From a checkpoint of a small multi-label image tagger.
Model: 24-pixel images, arch nf_resnet, depths [9, 9], widths [64, 128].
Training: soap at rate 0.0029, 22600 steps, batches of 128.
Data: trained on pixel-art sprites of 400 made-up characters on tiled backdrops, 395000 training examples, 7.3 epochs.
Rows from block 13 of a small multi-label image tagger, named by matrix and row number. Rows with one number belong to one channel. Each number is 500 + 50 x the weight over its row's rms, rounded and kept within 0 to 999. All counts start at 0. Numbers have three digits each.
After each channel's rows are labels from the 100 images, of 14976, where the channel reaches its highest value: "responds to" is what is common among them. Only what is clearly more common there than usual is listed. The data: pixel-art sprites of 400 made-up characters on tiled backdrops.
# convs0: first 3x3 conv (model.blocks.13.convs.0.weight, 128x128x3x3, standardized in use, each kernel summed), inputs 0-42
# convs1: second 3x3 conv (model.blocks.13.convs.1.weight, 128x128x3x3, standardized in use, transposed, each kernel summed), outputs 0-42

convs0.24:414565541499444482360464554433521460504440558510522539418532477490465498499492448517528432527518456488449469495489440492421554550
convs1.24:440627566413483487515535473539496492497537526521503483608479520478462479525478507582405461542552559438522528543466449483521493528
responds to: red

convs0.12:386443457607468560521444522518578428421440490540578362558456486508436422485491453477545487491408531421408593479487461485485563423
convs1.12:429500551444463457461476465477486589511539512521533427456544434469610445589524552438558398469517517573473389439454493471458457526
responds to: large; red

convs0.123:454533492510531479520446458571512566394476479543566501476436560506520557501563469556551510496487502537545538490647456437530450434
convs1.123:502463460546491436505565517545499506478432409549366371488508470486400433485486478443538527480350551471499539482501496477489457450
responds to: red; yellow

convs0.0:618525452498513532452530445464502413453527398550502478468447419527497527525389482434473473441542638454490483522461484409491561466
convs1.0:454485466517612490496622463574519492544569452532461528495615440502472450452546492521580488582556514482592442589584360596524453466
responds to: red

convs0.45:573436449484471481551518464591516450467463448516560529411428441481524483484564507567496443541452492499565522442615498443516541359
convs1.45:587497567492501484493489494474568590509612494523596387488482486443561522474560521448400525514591472486507493512484493554544453487
responds to: red; white

convs0.30:474446578463568481472458548495492401560527474571443422470578474553571536532525491588464501549542485535514447470530581497515433573
convs1.30:485604513466430445513481403482471515536467506564523460503569523493608505456615512484563576511549491413526408533500414488531418503
responds to: red

convs0.100:560478525467453486566557499554503531406616374472394487541474487489562523537448386531548505477564553426536489514571486558473600390
convs1.100:480456555532531482481536463568532459505546541458435339501452534456460475524478548575548595475532574526550529544504509482532453414
responds to: red; yellow

convs0.96:540500500514484453545529557626521500476464437581467464436533487505440440471530473469529544518557559445513425473543456496489536404
convs1.96:502488563511583548526504523523569373442426550502365414501527488504468475520470538535536430567524429522523511550445463476480497471
responds to: red; yellow

convs0.67:552534521517497457443400464469503535464508472549521402589481442506493526486486514489461522539475482475666527502538469400560624353
convs1.67:502497446514471549457631484545568508412463501436517496556561517530420548528484539534530458495558545468501491495459500580443548486
responds to: red; lower left

convs0.34:497553460511550535539461455525521662468435485566539500548470509455465448500525515502500485492498480485519504479487510482500455452
convs1.34:651460470494423477530457470454504363472563490480456469610435487445523486463508463490429556440454546463542591514417468435453514458
responds to: red

convs0.41:519386547464552501389463512477578499459498424586493326483506499454397450510436493494462517509484487469537486475567608430526437588
convs1.41:427448496480527513544583495597529465526574457536540546539549517610555544569512528567486451537585605515450558518570559541476485361
responds to: red

convs0.101:507602585438487526440453476446582388479556596527546516517480555423490491450519433483470483526598541572506480396443538484515521575
convs1.101:510533565502508549456509528488477420543473410458488443418483542526432550614501529518495459469520487423409476560537480426573498440
responds to: red

convs0.36:554513496584533433542427505420556458513523454543506507508542351483543551365480537491448557600491591485537495491360469441502518464
convs1.36:490519498619575475496511454346449509541508570535457500549430460555489472461542477471422418454490605520512549557421515500520554501
responds to: red; brown

convs0.121:529488534502434517499467504517513399572521484460506483587490560511400472596491490554525524461489532495563503517459486506471526485
convs1.121:569508502534648483492537598547423538605507451564480568505575494444523490570534546460559437488567644479497490578507536544604514474
responds to: red

convs0.102:517447484416485522516574461537479454484496465534515476495488525479496493544520513414508367586464496431505507554499432504516521458
convs1.102:471489502483496546507430514402593495467529509456496488553462526502516478515499543455404409480450530505492500536557552440552482507
responds to: large; teal; white; colour: blue

convs0.74:402541499544556529473483413576543545540441499512467518527510437479460374482527481640504469478375493453510483447606501412530462480
convs1.74:502494402583444528526472473462546515415494488538511455472466564568458601464626429535534540509460525528528480555360468426591506474
responds to: red

convs0.60:454552507508538454422473510429518501500467546482454520469571465431455450502547443510435505568476559466353423515562576494519461555
convs1.60:510482481507537488519533594459476508547441519492533497368453447482463579472432502478484489553520380466477408493473628567519584585
responds to: large; red

convs0.15:602439497528445543485497415504455526451408448593534490532449546456451487558467505533569527522551443385481487513512504477544511484
convs1.15:483514490511474495475452548545521523503478466547456495476518483460540571452446531526535494513511568497580456516521507520523474399
responds to: red; orange